python train.py --conditioning="none" --arch="unet" --objective="flow_matching" --logit_normal_time=true --norm="groupnorm" --widths=[64, 128, 128] --upsampling="nearest_conv" --beta1=0.9 --epochs=8.6 --lr_schedule="cosine" --final_lr_fraction=0.01 --warmup_steps=390
Rows from block 5 of a small image flow-matching model, named by matrix and row number. Rows with one number belong to one channel. Each number is 128 + 24 x the weight over its row's rms, rounded and kept within 0 to 255. All counts start at 0. Numbers have three digits each.
After each channel's rows are labels from the 100 images, of 14976 (inputs lightly noised), where the channel reaches its highest value: "lies over" is the class under the peak. Only what is clearly more common there than usual is listed. The data: made-up waving flags.
# convs0: first 3x3 conv (model.mid.0.convs.0.weight, 128x128x3x3, each kernel summed), inputs 0-127
# convs1: second 3x3 conv (model.mid.0.convs.1.weight, 128x128x3x3, transposed, each kernel summed), outputs 0-127

convs0.14:148137093103175163148090105115160092146125142154124150143120118132146122111154156089101147137138075098145133115130140126136140125158106144116133092117158112105098136119119140082125088145140073154103156107128134161121135163136113139121108111153170146142124127130143118159068139167158158153186138134129119124156154135162121128151140127141063124131114135162143138115094113154132067107157
convs1.14:133120122133103073115125177168101135091106115089121126108132096122116180151096111150110080148130142107152099137120133142157137153107156137132115160140118177138143124157106147124143124137102113133149174141161109097110101123137149142142142141091139109115107089117154162084176107074112121139107103092105118144097102098113128158073104118097158131127114084110110116135155159111115122124121
lies over: flag

convs0.122:099130134127114123145079119125132105102124143108154143137113122125117093117152134091097144126149121082116099095161144109133130129113147132071115107083082125120119115092095132112182123075125118124152104137118117167122131132151130114136125147124177121162146101131150132128130120097141188109161095093127112098134138123141146150176144130130118130117080138131147132079092092108118091070083
convs1.122:149112095136139116135148128140117162138139163151160120159124100124126160103114152179128102104102155142094138101081138178112136127148092144163146159123147141107137169143140144124156134151171092123118149118075167113144092109062126129121089151120125129143102133119123133109130107143131101143069152140160148145109120155120126122061125140123157126105125131115122120189095163135122143146158
lies over: flag

convs0.111:091145142108099148097093135143137107161120140100131159160112161126109131153125140131140161094143131117153111103139141135113163143143162142140121130149135094121122081146138123139084136156109100145182127153115089100127158101123132101098137141100136178110090114159174141118127150142126158103125138126106139130096107099149088090120137105124105121154086072034148131132138132122111119118126
convs1.111:156120076138178136148152135149147133145111083126110117094077107101144138117128129133128121153115152078126160134105084111117089115138112121093128151140105143143120150098163133119115122100140125078089109071102173105098106116120130122153066098119157106158142137109094122144141142157144095156143114121122155094151162114102148146148086137132126119103163138180105109131124141113129116106140
lies over: flag

convs0.21:125108067125092114134165110126133122111110115123125093129126123124123144125097105118121107149141137106091103115085127091149136114081099126102131167163131150098130097139111114137075123113089120098144146140125114089093092122116134148131115084141140117093116086167093120107137114124135080149124133085141136107107085116101078110138133136087117064127141117116145095167127148090113148144089
convs1.21:138157140098144125132093150136145121152133119129142137143171143105152110113135107119155171125133162163162156168157112169133154116161188124141154095103129067141119141115130112088104149137164155177133125117105123161143143133125106138151150161122099125144122180115152134155130172136108147099157117152144125149137177157133163111136146136188110157129100152093118144098123107122130101107161
lies over: backdrop

convs0.43:164150113136134140135120155162169080175073122117137143171101112114139124123108107074130164139098081124095142098102125154131133109137169154107135089137107107130116184154128137091082107111155104126112175111157149106114121130094124133129094099092151105129124139118128095127113121146145092120104114150115115149149152159136150076130100135152091103109154107122131106096124149140107156122135
convs1.43:078109151146149129132094156124110174083197156145142125135146139146138133114137155137128159132176148097137100154139130072152113097099078112132119144125172159130112136135125128168153131100082140112125112126129125156108109149121141144126133108162101164122146110132119156113110088132105166134111134106114151093125093091094115157135174114100178110106131160133110148150124128108142098123092
lies over: flag

convs0.66:091095141135125081128162096115087157100143108122121096094111132129128130150120150122147158124137051142115121131084118107139121155123126099084077167144113155149158072132120091144149160172109134156102121124103154110117143102144100096120152083105136127129119172088129126116102066105110113135123127154130138146094146107150126142115095122102151127157158150107135107144133126142135151152119
convs1.66:142109095111138131098130125162124089104108134125139171149172107117113125117150114142118115069112192144149118098109157148127130137152157129154150113125144040144101173187114148128105108108156108125163114103139104137143107119130175106092099135163105132083144138103123118137129155168140104127160118121103098121136131137094115066111159137149120132123123108151148128119132110134113130150121
lies over: flag

convs0.90:117130090122142114138101138131178136135136094113114127122126114130148129130124105109117119151090135086131091122114102110115117094104121120129105140075118115126122124130134123116123086059079119104155095114104144080092152093092140136124105137147163109178098116134085097108101138126146128134155064082134117099124108108146115125157133137144124100099161145152137085088132116160113144083098
convs1.90:135157138136129112131130125127085129138118133110159125129160161138107119119118154131126139115132130152107186143166160140135108100095100111170133116129126104114130153104101124133136158149161154176168113155161123175167092172161111126128155162126109106127172147148148120143130130111113174087095177166151128143157150162119148169123128125110137122136084134055108143140117121099157101147136
lies over: backdrop

convs0.45:117147101100143120158124133119143087178066111100138130074086129129128095141149116156066142090124123073126106131130173110117136141149112134124117103127123079112139076073156122113156131146117132093154088126109123082134107130136128125108119133107147151148130107106150134104119117175127150139145142090122147119106115115138090113133126118115070095144136133149140096113095122134106087108119
convs1.45:133125134135125100107147158126114144032143102160123135112129068102114175125107162102142125164133135146134145134107124143114130122144112169133115165119131130142100168148093158117139099099148107106154153103138093147122126159110120091114094090114111106093126167125121149119169133108110136124134070132114152103131147130126172132119146137137115139106078094112114138087177116108150110121152
lies over: backdrop

convs0.70:113129149092141137137120134152111083125108142120124112112102155127096097110137113095117072080133133075122111117077125150120101109112096123059065146121079115114115113146155156130122146168131128132151140107104146120087122156098109105124128107139149127093102121132129125119077130157136102160166099139095118154123113149165104156109122118098088098148122123157149103129094147111122123126096
convs1.70:121131147126126102106107113135156123115127102146111111112139104113172125126164131088097134153098114145137122111138098141130133114139140159151149137129138086140130130121107100061100090081166144093138163118122103106122114092097100123110095098097137070141116171138126105157155152127136122102143115143140138132118127132100136113130162131170120130103096161144129110062162101107100082191149
lies over: backdrop